{
  "image_size": 40,
  "translate": 0.06,
  "encoder_inner_norm": false,
  "text_encoder_width": 384,
  "text_encoder_layers": 12,
  "text_encoder_mlp_ratio": 2,
  "init": "kaiming_normal",
  "residual_init": "zero_last",
  "orthogonalizer": "polar_express",
  "steps": 8600
}
Rows from block 4 of the image encoder, named by matrix and row number. Rows with one number belong to one neuron. Each number is 128 + 32 x the weight over the matrix's rms, rounded and kept within 0 to 255. All counts start at 0.
# fc1: MLP up (encoder.blocks.4.mlp.fc1.weight, 144x48), inputs 0-47
# fc2: MLP down (encoder.blocks.4.mlp.fc2.weight, 48x144, transposed), outputs 0-47
fc1.24 [130 161 135 142 111 126 121 122 176 141 149 144 186 151 102 136 119 181 110 152  30 179 107 144 127 140 126  90 237 141 176 109 168 115 136 139 149 101 151  64  72 102 125 148 140  77 145 163]
fc2.24 [115  51 111 151 162 152 167 132 130 110 151 106  92 160 135 139 133  68 118 182 201 156 167 112 120 114 127 123 165 123 116  82 153 124 135 100 161 110 141 101 132  88 146  70 137 172 132  56]
fc1.25 [128 136 158  99 105 133 117 116  85 167 118 211 146 192 144 132 138 155 118 117 171 141 148 158 144 103 183 166 159 129 128  78 198 140  73 165 193 122 140 142 191 164 191 133 128 158 131 106]
fc2.25 [140 159 143 104 161 107 148 136 187 223 140 140 124 158 176 193 162 136  71 120 132 135 189 133 122 116 136  75  98 100 105 113 110  80 159 163 109  68 132 119  74 121 145  95 138 187 102  70]
fc1.26 [ 97 155 165 142  87 154 108 185 183  65 132 159 222 110 194  96 135 147 174  92 100  53 117  90 111 198 154  67 105 124  74  86  94 120 156  84  31  53 127 165 167 189 162 156 160 107 148 141]
fc2.26 [ 77 170 168 171 124  98  36  83 126 133 117 145 207 129  69 112 115 119 163 206 128 192 158 149 119  68 140 111 167 176  69 184 131 135  78 129 212   0 117 139 161 172 151  58 111  80 110 211]
fc1.27 [ 83 119 148 112 170 155 100 110 127  60 146 111 123 136 209 131 169  88 127 178 145 108 153  74 200 136 142 115 130 141 105 120 120 139 131 138 131 127 154  76  80 116 116 131  86 122  70 195]
fc2.27 [113 125 105  99 159 128 109  92  86 134 234 110 175 151  88 168 116 149 194 132 148  86 128 169 114 165 188 180 126 155 104 183 133 103 149  99 141 132 128 155  65 121 197  70 123 113  83 110]
fc1.28 [153 145  81 152 119 134 118 165 140 133 145  93 101 127 151 114 143 166  99 139 123  62 118 149 122 134 103 102 114 145 195 128  93 164 148 124 150 114 165 122  96 144  97  85 134 113 142 125]
fc2.28 [134  82  72 140  81 111 126 136 170 109 127 110 120 158 145  87 117 127 140 135 119 104 150 106 119 137 103 155 131 114 160 130 175 165 116  92 120 126 125  93 198 117 124 124 133 109  71 158]
fc1.29 [149 129 109  52 156 128 116 152 118 178  97  93 176 161 166 124  46 176  90 125 122  91 136 151 129 114 132 137 117 132 154 111 202 163  82 104  46 101 151  43 133 101 129 125  65 111 143  99]
fc2.29 [116 108 168 105 138 149  53  76 128 175 190 115 156 119 164 184 158  94  95 158 103 122 171 154 107 134 132 112  88 103 122 122 120 157 104 178  66 186 133 168  32 139 127 164 156 117 140  62]
fc1.30 [111 164 114 147 171 112 135 150 122  71 142 150  97 164 161 122 133 112 149 198 107  93 130 140 172 176 173 122 129 149 116 125 113 144 142 151  98 102 149 131 124  81 118 138 113 105  95 153]
fc2.30 [156 107 125 119 186 139 139 192 135  82 161 117 143 154 105  98 136 114 144 139 130 107  72 181 127 125 155 133 141 108 140 138  92 107  95 105 133 110 103 149 149 112 182 130 150 169  89 134]
fc1.31 [122 128 138 152 101 161 157  93 137 122 156 161 136 125 164 116  79 102 128 137 151 232  63 138 165 144 127 103 124 118 121 107 100 140 116  55  96 115  88 110 165 140 174 141 104 123 147 143]
fc2.31 [176 170 103 105  82 137 114 131 143  41 107 176 156  99 103  86  93 124 134 171 100  40 167 114 109 123 117 144 153 151 146 152 178 139 125  67 128 214 134 161 125  78 187 133 126 131 112 136]
fc1.32 [160  86 126 128 114 183  86 146 139 112 163 156 134 138 184 147 127 189 153 187  84 118 119  73 130 106 145 102 172 116 123 137 151 128 172 109 105 114 124 125  96 119 154 134  69 143  24 104]
fc2.32 [106 106  97 103 146 145  64 147 135  97 166 158  98 130 117  94 167 151 158 194  97  95 146 114 128  94 153 145 143 166 111 109 120 159 141 125  73  84  94 130 126 147 102 119 179 126 185  73]
fc1.33 [ 93 114 145 123 136 146 184 103 102 102 217  57 202 177 103 179 180 189 179 152 123 137 122 144 149  74 115  95 169 129 153 117 166 135 106  82  74 111  35 124 138  83  42 117 127 171 113 158]
fc2.33 [116 137  78  97  67  97 191 155 127  88 120 133  97 133 159 118 168 210 255 185 142 135 112 146 131 114  83  96 132 147 152 106 151 125  86  87 144 153 118  45 165  88 128 163 114 142 197 162]
fc1.34 [134 100 125 114 106 108 132 126 157  83  81  77 122 148 128 126  77 100 202  96 127 151 212  98 138 123 155 177 195 108 135 118   0 133 135 154 112 133 152 135 179 162 149 136 115 108 160  73]
fc2.34 [ 43 100  92 157 126 105 203  98 104 168  88 141 123 183 192 200 204 116 111 136 146 128 161 114 165 124 139 100  37 118 113 147  96 114  85 154 148 152 191 108  78 104 189 126 135 138 115 140]
fc1.35 [106 122  90 115 121 132 155 117 142 175 109 141 169 132 149 180 167 185 111 122 116 163 137 175 122 104  87 146 157 129 158  88 107 143  92  68 113 126 134 134 158 200 168 146 133 111 150 101]
fc2.35 [ 92 132 140 121 186 119 136 160 136 158 173  82 165  43 113  86 115 127 150 125 115 130 130 132 115 110 171 121 120  82 153 105 111 168 127  94  94 136 162 124  90 147 134  86 128 179 152  74]
fc1.36 [105 119 101 116 101 112 119  53 106 159 122 150 151 152 143 136 241 119 116 122 140 118 101 108 133 133 137 135 156 115 141 112 110 131 166 155 152  77 125 143 168 182 121 129 163 146  71 131]
fc2.36 [129 112 133 141 199 148 105 113 130 180  88 143 121 114 155 169 166 121 108 104 105 109  99  96 163 119 112 114  91  84 111 135 125 140 104 114  71 190 139 147 119  56 149 101 119 126 188  57]
fc1.37 [124 115 114 136 101 121 104 153 143  61 110 156 198 144 152 116 161 131 104 104 134 121 173  95 137  88 150 151 122 128 126 146 122 112 255 150 104 125 124 169 115 154  98 126 131 154 155 129]
fc2.37 [ 90 157 120 125 166 151  59 174 202  77 124 130 119  61 148 169 157  89 126 102 123 109 150 107  80 158 150 110 102 146 112 152  74 122 133 165 107 178  99 174 142 132 139 137 144  99 122 104]
fc1.38 [135 131 144 126 113  87 148 163 121 122 144 116 139 179 112 146 146 159 133 114 114 133 106 107 132 148 130 104 123 141 135 133 114  95 155  81  94 154 161 170 137 128 177 119 141 147 131  97]
fc2.38 [140 165 139 115 110 111 101 154 155  99 125 136 112 128 127  87  77 130 131 135 123 136 127 126 134 116 128 140 123 166 128  76 145 117 173 109 162 120 119  99 156 139 149 123 142 140 130 130]
fc1.39 [109 143 129 181 103 132 113 104 140 124 112 174 144 172 152  73 113 138 189  98 131 150  92 175 131 102 142 150 157  94 135 123 133 140 206 150 145 107 119 135 166 140 133  95 137 102 102  91]
fc2.39 [133 126 124 114 135 152 110  95 136 151 103 124 145 103 124 172 154 114 147  88 100 119  82 102  64 175 134 140 174 115 112 102  72 170 117 140  81 111 144 126 113 149 159 124 166 169 108  99]
fc1.40 [169  85 143  83 128  82  95 112 255 158 122 177 110 185 118 249 168  74 153 118 126 145  87 228 139  67 127 124 150 126 153 101 106 163 128 192 143  93 155 164 113 129 177 128  11 103  26  77]
fc2.40 [ 90  87 141 170 140 138 165 139 102 159 133  75 138 108 150 139 188 130  64 126 162  83 140 118 226 175 153 197  80 143 138 131 156 140 119 125  55 106 127  95 105 129  84 138 143 157 126  60]
fc1.41 [129 103  99 139 109 129 162  91 134 104 136  77 234 145 142 126 152 101 145 129 121  33  79 116 125 130 136 141 178 131 175 130 132 137 117  97 131 203 119 148 155 139 177 111 132 102 157 101]
fc2.41 [167 158 183 169 106 131  66 103 153  95 147 134  81  83 184 100  99  88 149 137 109  86 161  72 130 176 157 114 135 112 144 149 126 185 101 149 134 133 111 175 124 120 102 165 113 119 114 125]
fc1.42 [129 121 138 166 116 143 141 134 102 133 157 101 133 140 153 111 212 168  98 145 150 161 104 144 149 108 195 133 110 124 114  84  51  86  96 130 117 126 114 134 162 160 111 108 135 166 123 127]
fc2.42 [106 104  84 145 229 120 130 133 174 153 154 113 152 130 129 117 148 135  73 142  91 143 104 130  91 132 104  93 144 104 176 139 156  83 150 135 101 158 149 149 100  83 112  84 147 116 183 122]
fc1.43 [128 144  98 136 138 128 163 171 165  62 151 146  58 172 135 152 138 147  77 100 128 171 162 138 161  98 129  58  98  92 119  94 129  83 163 166  91  88  86 139 156 120 140  62 159 175 105 192]
fc2.43 [178 185 182 134 121 171 111 125 130 121 155 149  79 149 165  63  45 131  98 155  80  94 146 129  85 189 162 108 127  88 132 142 150  89 164 173 123 162 169  92  90 155  95 115  58 130  81 145]
fc1.44 [134  98  74 137 134 169 118 116 152 129 136 160  87 160 159 146 165 107 131 109 102 125 142 133 117 126 148  97 110 152  86 157 130 131  87 115 107 179 120  94  90 221  86 108  97 113 119 169]
fc2.44 [ 93 181 169 131 116  71 122 105 100 145 113 136 146 167 140 167 107 154  92  90  93  77  97 158 176 124 131 134 168 154 135  99  83 194 107 199 131 135 184 149 120  66 135 123 112 104 120 126]
fc1.45 [ 91 105 137 168 141 118 121  59 107 153 102 104 134 103 146  93 110 139 152 139 118  84 118 120 117 121  99 128 124 121 137 112 131 162  47 104 161 138 177  92  44 114  79 107 115  79 163  85]
fc2.45 [174 138 125 143 125 158 138  85 182  68 104 152  91 136  98 114 105 145 145 163 159  85 149 167  95 133 136 144 105 100 181 152 149 113 177 107  75 203  82 146 155 135  73 150 134 172  43 140]
fc1.46 [118  89 132 160  79 229  95 111 164 115 172 101 166  57 218  81 143 171 115 211  63 127 160 136 167 112 133 142 116  84 182  96 131 169 192 120 133 131  42 103 151 134  98 223 183 120  81  93]
fc2.46 [112 208 193 109  64 143 140 201 161 115  97 108 141 116   4 104 133 175 135 205 150 196 176 109 124 162 121 147 107 147  88  96 145  66 153 179  77  70  78 110 148 151 140  75  88 139 154 175]
fc1.47 [135 135 168 137  56 157 148 183 147  80 144 121  91 119 147 102   0 110 168 171 158 167 103 103 152 122 149 100 104 123 147  90  84 193 107 162 135 110 168 132  72 113 151 169  89 100 132  35]
fc2.47 [127 146  96 135 134 109 213  91  84  64 128 129  82 142 162 123 140  99 174 182 133 111  97  19 162 100  74  93 175 148 207 101  77 191 132 177 153 131 114 210  87   2 151 165  72 169 142  71]
fc1.48 [159 101 116 148 178  96  92  76 109 129  96 154 160 110 150 128 132 108 146 160 141 136 142 116 119 185 160  60 117  98  65 103 162 177  84  92  66 140 108  98 111 139 117  99  90  47 109 179]
fc2.48 [ 66 111 100 144 107  88 107  89 143 121 123 144 166 165 104 129  93 122  74 138  59 155 148 181 121 165 131 163  80 108 153 210 120 109  65 139 146 159 153 126  92 132 182 130 155 118 116 132]
fc1.49 [154 101 121 137  74  61  92 177 143 111  79 119 107 144 159 151 154 127 144 142 133  90 162 141 123 113 149 130 129 137 147 133 110 127  89 126 109 145 175 156 117 174  31 172 149  96 169 119]
fc2.49 [196 143 153 160 107 145 151 169 113 128 133 107 130 161 151  95  89  96 131  90 118  67 144 138 105 212 119 105 106 128 125  66 127  90 124 132 150 153 113 118 113 162  82 130 135 106 113 140]
fc1.50 [127 154 147 139 117 125 120 131 127 112 125 161 166 141  94 117 126 130 127 135 110 123 107 148 114 163 130 124  81 115 137 114 127 131 105 116 114 133  98 125 116 155 124 156 171 103  97 115]
fc2.50 [157 132 149 152 132  99 141 129 114 118 126 150 153 118 146 127  87 169 116 140 134 118 115 158 153 129  93 151 121 104 102 164 107  95 126 108 156 120 107 126 148 132 129 119  90 124 159 164]
fc1.51 [149 132 150 114 129 128 123 116 119  92 141 101 107 155 147 164 123 121  83 137 138 123 112  84 197  72 174 130 134  96  86  56 138  68 157  55 132 142 183 111 114 107 149 164 129 142 105  97]
fc2.51 [ 69 167  86  73  53 107 143 195  78 138 118 140 154 164  94 108 144 152 151  56 131 195 127  97 128 143 126 128 124 135  68 151 128 143 124  98 137 128 191 179 164 130  91 141 108 110  81 208]
fc1.52 [123  99 103 171 155 178 124  93 129  91 110  22 139 122 119  79 105 127 123 121 138  97 135  46 148 111 124 133 104 115 172 137  51 203 151  95  83 165 140 123  85 134 116  91 107 193 109 129]
fc2.52 [102  41 114 170  91 100 136 110 135 120 112  73 164 151 146 144  92 156 107 168 171 116 170 170 140 104 131  98 136 152 131 144 246 120 117 134 121  79  94  83 130 128 106  92 133 108 122 138]
fc1.53 [119 111 138 112  87 139 158 126 137 104 137 244 180 150 102 120 168 115 117 126 155 251  95 139 111 103 155 105  96 126  90  92 139 124 111 140  85  66  85 139 115 165 152 173 147 113 101 139]
fc2.53 [157 115  65 163  98 103 129  68 175 105 153 203 151  86 131 114  80 148 108 173 124  86 135 168 152 179  71 130  89  71 207 119 170 131 159  81 122 201 173  56 200 125  99 135  69  88 110 142]
fc1.54 [136 119  37 196  95  87 164 116 144 118 182 135 106  74 186 168 132  79 116 233  50  91 122  69  16 132 115 162 110 137  53 131 143 123 140  46  95  80 129 125  49 219 127  98 152 159 112 129]
fc2.54 [181 169  74 155  76 213  52 112 110 171 147 155 133  93 147 122 154 216 133 137 129 114  93 111 143  54 155 105  31 129  48 143  78 148 101  70  63  23  94 119 108 122  56 170 143 138 196 218]
fc1.55 [161 170  85 130 137 101 176 122 114 204 145 129 118 147 128 175 141  73 148  71 146 184 123 157 121  57 157 107 174 117 180 102  81 103 121 219 180 110 113 158 165 140 153 100 166 154 132  84]
fc2.55 [104 116 175 121 130 165 126 111 128 214 134  88 134  68  92 128 184  83 109 123  96 157  92 111 171 200 147 130 102 105 126 116 102 158 129 175  92 104 213 166  97 182 205 128 130 173  99  59]
fc1.56 [134 121 133 102 127 108 132 149 123 110 105 128 149 128 120 141 136  93 125 105  96 111 122 117 131 139 117 103 104 153 116 129  76 132 131 121  96 120 145 158 148 135 124 125 127 129 154 130]
fc2.56 [ 86 154 143 133 140  92 104 140 136 147 113 157 151 136 127 155 130 144 163 132 125  96 121 107 137 124 123 118 114 143 100 127 127 116 139 153 169 115 130 100 117 122 129 135 125 139 112 140]
fc1.57 [161 183 125 144 120  90 138 131 108  97  94 163 116 135 132 154 120 124 128 173 154 125 124 136 130 167 154 122 147 201 116 132 126 100 130 104 119  89 132 145 120 111 180 117 124 113 122 124]
fc2.57 [110 162 192 117 149 138  91 127 157 165 118  92 159 147 108  50 121 107 143 107 148 114  75 124 132 113 128 130 108 113 160 113 105 127 144 107 130 116 123 156 145 119 146 131 134 179 109 113]
fc1.58 [133 117  95 151  90 140 145 120 125 126 136 132 131 161 119 167 142  75 124  97 133 192 143 150 133 125 185 159 164 118 102 110 139  93  91 116  67 120 112 100 164 130  95 142 113 167 138 133]
fc2.58 [ 90  96 128 102  83  88 112 161 142 167 145 125 155 139 117  97 159 139 123 197 119  73 116  81 121 134 136 118 143 134 170 144 144 117 138 123 140 139 167 129 126  91 134 107 156 140 131 124]
fc1.59 [129 138 127 119 108 109 118 136 166 188 134 113 122 184 124  48 146 126 116 143 101 159 140 165 133 165 139 100 151 121 134 135 137 125 134 168 120  73 103 230  84 112 138 165  92 115  96  81]
fc2.59 [109 100 131 158 133 114 126 158 143 142 119  94  69 122 126 122 166  86 111  78 142 131 118  68 166 122 155 162 132 188 130 137 105 144 101 132 112 104 121  91 113 123 141 130 126 154 124  75]
fc1.60 [128 124 109 166 141 112 134 141 158 101 162  64 144 149 129 152 133 117 138 145  80 154 130  58 169  83 135 102 125  76 142 162 116 147  87 134 171 137  91 119 106 119 108  94 114 196 202 158]
fc2.60 [130 127  54 101 129 131  80 129 130 144  79 103 151 152 177 134 154 120 176 119  65  94 136 161 118 157 148 185 139 102 209  43 152 167  97 164  81 123  98 121 137 119 124 123 119 144 120 117]
fc1.61 [141 107 113 107 116 103  83 113  80 151 130 110 159 135 140 146 113 158 120 120 160 129 119 127 149  62 182 133 141 115 111 120 124  87 132 167 150 146 131 105 177 140 130 102 112 115 104 114]
fc2.61 [ 70 157 125 127 140 161 132 146 159 120 161 120 117 155 127 157 155 122 118 138 140 160 130 131 128 146 143 108 112 136 118  96 113  77 175 173 113 142 121 160  80 152 130 136 132 142 128  65]
fc1.62 [142  71 110 192 123 117 139 151 143 152 138 119 149 100 124 117 108  64 132 136 109 125 130  75 134 131 172 132 137 156 188  60 109  80  76 129 123  99 114 118  98 108 129 103 135 182 110 133]
fc2.62 [126  98 168 101 129 105 116 182  85 162 135 120 161  84 154  83 161 122 102 121 117 168 104  95  74 120 174 121 137 150 160 130 131 156 142 178  45 103 179 168 135 128 106 165 112 127 116  82]
fc1.63 [130 114 127  85 155 135 124 116 137 109 124 109 126 136 101 156 116 134 128 113 110 119 175 109 110 150 116 129 115 116 127 136 145 150  93 111  77 103 119 120  78  88 196 108 116  67 139  76]
fc2.63 [ 56 127  94 135 108  70 110 115 120 129 130 154 174 120 130 120 100 134 151 109 114 111 113 138 108 143 150 120 147 124 129 170 171  94 135 145 129 180 144 122  84 133 118 137 146 154 146 129]
fc1.64 [156 145  97 142  51  86  92 226 153 143  87 140 154 154 108 103 100 105 129  96 141 146 157 142 196  79 175 153 157  96 119 138  77  95 108 143 145 143 140 142 171 118 147 161 141 105 156  79]
fc2.64 [130 110 132  79  89 138 108 134 120 158 154 184  90 114 196  68 139 133 109 174 120 108 139 108 129 144 114 100 131 130 150 150  94 132 124 145  92 137 168 130  68 155 218 143 191 129 126 104]
fc1.65 [146  48  77 152 140  81 117 119 123 115 111 126 128  97 140 119 153 123 119 168 140 101 124 126 165  78 146  79 137 107  82 158 131 173  70 117 129 144 150 132 130 128 204 132 113 125 113 144]
fc2.65 [ 92 127 144 131  89 160  78 111 160 121 116 130 144 144 118 140 153 136 133 115  86  96 153 137 135 149 141 141  61 115 123  91 160 108 136 132 111 156 147  86 132 156 201 169 120  79 108 125]
fc1.66 [ 61 131 148 118  95 194 104  96 163 132  78 174 130 140 108  71 134 177 126  99 140 148 143 181 182 102 161  94 162 137 125 102  56  79 121 122  91  92 113 100 126 121 142 116 124 122  99 159]
fc2.66 [156 133  77 166 159 130 105 122 155 151 146 135 122 129 178 133 126  94 124 124 138 182 152 121  85 153 135 140 117  80 115 117  96 154  74  89 164  94 161 100 138 146 108 114 168 127 124 108]
fc1.67 [174 145  64 139 107 189 100 129 125 131 114 127  82  94 175 132 184 158 160 136  95 125 135 115 153 145 187 127 126 180 127 121 139  94 133 175  96 159 133 102 104  99 132 171 112  87 125 101]
fc2.67 [134  70 126 122 150  88 125 185  85 131 165 100 120 137 113 116 133 173 107 120 145 128 114 156  99 102 129 135 158 133 115  97 171 125 142 158 144 175 149 102 174 158 142  87 142 112  87 123]
fc1.68 [136 149 173 133 130 131  77 135 107  78 123 166 129 164 136 139 146 103 167 105 149 118 164 128 160  77 133  96 150  93 152 116 129  62 120  99 139 207 155  50  81 175 139 136 116 147 130 137]
fc2.68 [147 121 109 129  62  90  67 140 158 181 202  95 155 165 125 133 101 138 107 106 111 126 103  64 126 155 164 194 142 167 124 107  80 142 156  94 111 107 151 165 110 116 170 131  88 157 108  70]
fc1.69 [ 57 114  95 126  90 146  90 149 176 148 124 132 125 149 144  76 135 136 148  87 103  93  88 235 158 146  98 122  89 147 106  98 116 187 180 121  98 116 132 154 119 121  95 124 108  84 142 163]
fc2.69 [142 121  93 150  87 104 166 165 162 104  63  90 154 153 125 171 144 131 117  95 105 110 147  62  91 126 140 174 120 151  76 158 121 171 123  63 155 123 102 110 205 152  82 151 136 186 102 173]
fc1.70 [ 95  89  30 124 102 148  89 139 154 128 102 161 120 110 139 119 151 202 111 111 161 137 123 161 146 150 148  84  83 129 119 135  71 156 134 128 129 152 121 125  92 142 108  93 126 112 120 187]
fc2.70 [ 98 100 125  91 116 132 151 138 126 130  88 160 161 143 129 126 144  93  75  60  91 177 148 124 111 157 185 134 134  69  98 147 159 110  94 124 173 156 155 134 177 142  94 180 112 109 139 158]
fc1.71 [ 74  92 125 227 149 119 111 110 168  58 154 187 135 154 104 131 145 125 126 127  87 154 143 121 178 146  99  81  85 127  89 128 136 101 175 184 194 164 136 116 121 191 157 120 150 129 121 138]
fc2.71 [201 128 153  96 123 181 157  84 108 141 127 162 155 156 166 195 128 137 100 106  97 141 113 172 107 132  97  81  81 142  84 119 122 118 102 179  58 137 136 178  84 106 183 153 111 185 122 119]
fc1.72 [113 130 106 148  89 123 120 153 127 142  90 155 136 153 121  97 182  65 148 135 147 112 152 147 153  93 151 124 173 106 127 139  53 138 130 139 147 125  93 137 138 155  62 169 121 139 103 132]
fc2.72 [100 136 133 128 119 131 125 147 116 143 135 159 120 143 187 125 133 105 101 121 165 110 130 124 106 134 142 122  95 183 151 127  99 143 109 102 108 137 173 147 115  85 109 119 168  78 153  86]
fc1.73 [125 121 148 107  61 134  83 146 118 112  89 177 108 107 158 104  77 104  97 127 186 102 142 120 130  88  89  96  80 126 127 111  51 117 134 147 143 117 173 143 106 141 232 122  91  98 126  65]
fc2.73 [103 168 111 149  70  78 154 126 107 103 124 148 115 148 107  80 156 113 175 166 161  90 116  79  89  98 115 135 123 139 157 102 202 148 144 107 169  99 137 109 148  36 186 120 113 141 141 132]
fc1.74 [126 153 135 154 101 128 138 159 116 133 152  86  94 138 125 106 122 114 129 110 127 150 110 112 166  80 152 139 135 133 135 110 121 104 127 139 125 117 112 110 140 118 119 127 136 136 123 139]
fc2.74 [124 101 129 114 126 143 130 136 121 118 151  99 133 143 128  97 141 124 128 143 111 153 117 110 130 152  99 113 137 144 166 147 107 117 127 161 122  97 179 135 123 110 150 133 155 136 118 132]
fc1.75 [155  24 117 158 128 121 120  90 112 137 133 128 140 135 152 217 129 115 156  87 108 127 142 108 164 116 101  99 141 109 183  84 100  77 152 206 154 108 108 193 172 121  85  90  30 149 114 110]
fc2.75 [132 108 146 102 184 168  97 123 141 200 125 111  93 123 138 162 138 162  59  60 122 121 108  96 165 151 118 104 112 173 145 104 109  53 119 195  18  98 156 153  74 122 139 126 145 175 116 116]
fc1.76 [161 109 109  62  74  69 131 139 117 136 118  65 208 184 134 143 140 103 150 153 128  62 137 123  92  94 112 171 200 124 156 138 114 167 105 121 145 154 140 133 108 104 122 202 149 107 181  45]
fc2.76 [152 154 207 143  93 133 157 126 131 133 104 159  89 110 209 136  93 120 100 142 139  86 187 140  72 208 162  85  73  99 155 101  89 111  84 173  78 170 174 201 103 123 122 133 169  94  57 123]
fc1.77 [110 114  91 136 135 136 115 118 147 181 165 161 159 131 122 125 148 148 109 164 172  64 137 141 147 102 112 100 154 128 184 146 124 116 150  91 125 125 124 110 140 110  87 103 165 135  94 122]
fc2.77 [155 106 174 127 100 111 121 131 103  98 106 123  64  95 135 141 157 107 140 157 131 204 163 126 134 130 132 150 158 129  99 137 159 201  79 126 135 140 128 159 133 138 134 158 102 124 123  95]
fc1.78 [215 121 130 177 116 141 123  99 160  91 134 120 136 127 146 160  90 120 151 156 113 109 117  60 133 161 149 144 147  98 151 113 139  79 134 124 124  93 161 127 124 139 113  98 157 156 114 115]
fc2.78 [110 100 124 100 119 145 134 116 137 182 113 112 136  96 141 142 190 137 146  85 128 148 152 132 126 106 126 151 152  99 118 102 122 160 119  95  93 136 118 158 147 114  90 142 120 184 104 116]
fc1.79 [170  93  68 128  55 134 189 140 105 137 132 118 158 116 108 137 131 154 112 135 148 111 115 160 187  88 117 132 120 105 147 137 193 124  98 129 168 120  56 141  93 202 133  92 135 187 172 118]
fc2.79 [100 104 147  96 169 104 137 182 115 186 143 162 158 107 190 176 144 108 192  97  96 124 112 179 126 129 170 105  91 103 101  87  86 114  76 148 139  78 114 100  87  82 156 128  65 177 109 143]
fc1.80 [139 120 109 157 102 139 104  99 122 103 147 100  82 158  70 129 158  74 120 104 123 195 147 142 167 112 122 120  95 132  81 103 129 134 114 134 124 106 107 131 110 144  92 145 127 156 117 115]
fc2.80 [106 107 106  93 143 115  92  80 176  93 147 146 144  89 120 108 113 157 139 214 103 123 147 135 124 158 135 133 140 160 102 133 126 163 122 112 134 126 158 138 121  91  87 121 138 114 118 149]
fc1.81 [131  53 112 144 127 183 161 146  78 169 182 216 160 159 113 158 137 131 133 111  66  97 129 109 150  99 128  96  87   0 112  77 118  77 129 152 111  91  80 104 138  86 122 145 105  70 157  87]
fc2.81 [142 113 177 119 132 157 155 102  70 138 105  68 160 191  89 168 160 108 102 124 130 142 131 137 184 103 106 135 154 185  79 123  79 125 176 152 104  87  57 172 161 131  73  99  95 152 107 130]
fc1.82 [143 126 123  85  98 136 184 104 136  91 158 231 198  87 155 128 136  65 141 103 121 153 122 127 177  54  96 121 124  94 147 136 255 169 168  99  80 147 194 122 212 105 143 143 108 124 152 122]
fc2.82 [127  76 100 139 140  91 114 152 150 150 152 164 112 139 226 177 108 113  99 156 118 233 158  97 167 217 100  99  90 101 136 102 137 222  70 106  61 186  87  67 144 106 121 148 154 126 110  94]
fc1.83 [149  73 131 144 106 119  96 104 123  99 105 114 112 121 180 122  73 136 128 210 113 138 137 145 154 140 111 141 139 155 125 131 142 158 128 116 125  78 110 142 111 160 125 153 147 158 122 140]
fc2.83 [116 165 139 156 145 174 105 125 152 153 114 155 158 154 107  98 167 118 145 152  85 106 151 129 136  90 142 131 125 109 150  94  91 134 172 123  79 131 131 145 117 136  95 127 101 157 135  90]
fc1.84 [103 119 136  98  80 171 108 112 147 109 161 156 146 151 142 106 140 130 157 118 137 138 160  94 153  86 126  61 163 122 162 170  91 113  62 171 145 167  93  73 120 139  94 105 102 143 141 103]
fc2.84 [141 144  70 157 117 139  69 153 135 119 103  97 150 139 138 117 134 115 148  80 119 176  63  97 140 112 177 124 166 125 173 131  72 177 160 129 102  76 144 180 111  84  56  72 131 171 135 160]
fc1.85 [141 103  80  94 107 102 169 116 139 135 155 139 106 139 109 117 218 119 143 148 107 100 133 137 112 126 114  94 136 140 122 128 163 118 137 145 119  95 106 126 149  96  82 144 166 152 106 169]
fc2.85 [141 138 131 136 157 127 206 128 118 155 135 156  72 126 142 121 125 115 118 188 108 147  91 134 131  90  85 106 142 114 126 117 125 136  97 113 154 153 136 109 141 127 158 165 117 114 148 109]
fc1.86 [152 126 104  74  62 127 137 135 141 123 148 111 141 136 123 121 113 108  67 160 149 135 150  58 180 112 143  77 126 119 177 151 105 118  23 193 145 130 126  69 131 160 152 119  90 155 170 105]
fc2.86 [147 149  48 196  74 159  95 190 111 164  91 108 172 112 137 102 145 120 131 115  82 112  48 142 140 147 149 147 115 107 147  88 111 151 127 117  62  66 159 162 106  85 109 152 148 180 109 193]
fc1.87 [200 144 112 140 100 166 115  82 117 122 159 165 128 123 138 137 120 164  64  85  52 123 188  81 149  89 140 124 134 176 145 125 140 127 137 137 124 113 140 103 130 114 149 140 135  80 145 132]
fc2.87 [103  86  73  97 119 110 151 158 112 144 117 125 153 185 163 141  96 178 109 136 168 124  93 126 143 115 128 135 178 151 133 127 162 131 163 159 147 121 157  75 162 118 108 122  91 124  82 118]
fc1.88 [125 113   3 180 140 163  87 145 116 192 158 102  75 131 111 132 132 136 125 160 164  89 120 135 225 128 118   0 108  93 128 113 137 138  94 142 212  62 125 100 179 147  67 125 134 108  53  86]
fc2.88 [101  96 161 146 139  97 118 151 165 124 118  89  81 130 159 212 176  94  75 131  85 118 163 129  40 179 121  87  85  85  90 138  55 113 120 230 180 134 155 157 106 181 236 142 111 113  50  88]
fc1.89 [ 75  81 121 124 121 136 141 185 106 166 122 113 134 113 166 141 124 133  90 115 102 148 126  64 123 155  96 114 116 143 127  93 105 136 136 137 121 172  97  33  76 143 120 151 198 124 127 161]
fc2.89 [112 123 158 134 122 133 155  66 122  46 128  86 127 134  70 139 122 108  71  94 137 157 136 170 162 181 102 116 149 166 157 172 164 160 117 122 125 120 128 139 119 106 122 107 126 132 109  77]
fc1.90 [109 150 103 154 101 125 164 135 111 142  96  86 139 100 150  70 126 154  38 144 117 128 100  95 129 120 157 169 146 134 140  55 125  94 127 102 147  56 120 159 135 166 155  95 118 127 118 126]
fc2.90 [220 127 117  91 165 138 113 158 157 180 143 122 164 135 115 160 163 161  81  95 117 158  72 102  53 120 156 145  72 116 161  93 127 155 155 171  60 115 140  86 134  79 130 107 120 145 153 113]
fc1.91 [127 175 165  76 113 171 148  63 152  48  75 162  27 109 174 106 147 149 201 132 125 163 148 102 150 131 115 115  84 109 111 122 130 118 172 153  56  98  97 123 137 165 178  94 131 126  55 104]
fc2.91 [154  80 152  84 126 136  52 156 131  96  94 143  41  94 134  75  91 143 182 156 125  65 153 165 129 134  99 133 130 121 125 128  78 111 143 124 109 168 151 221 133 217 148 124 149  94 140 114]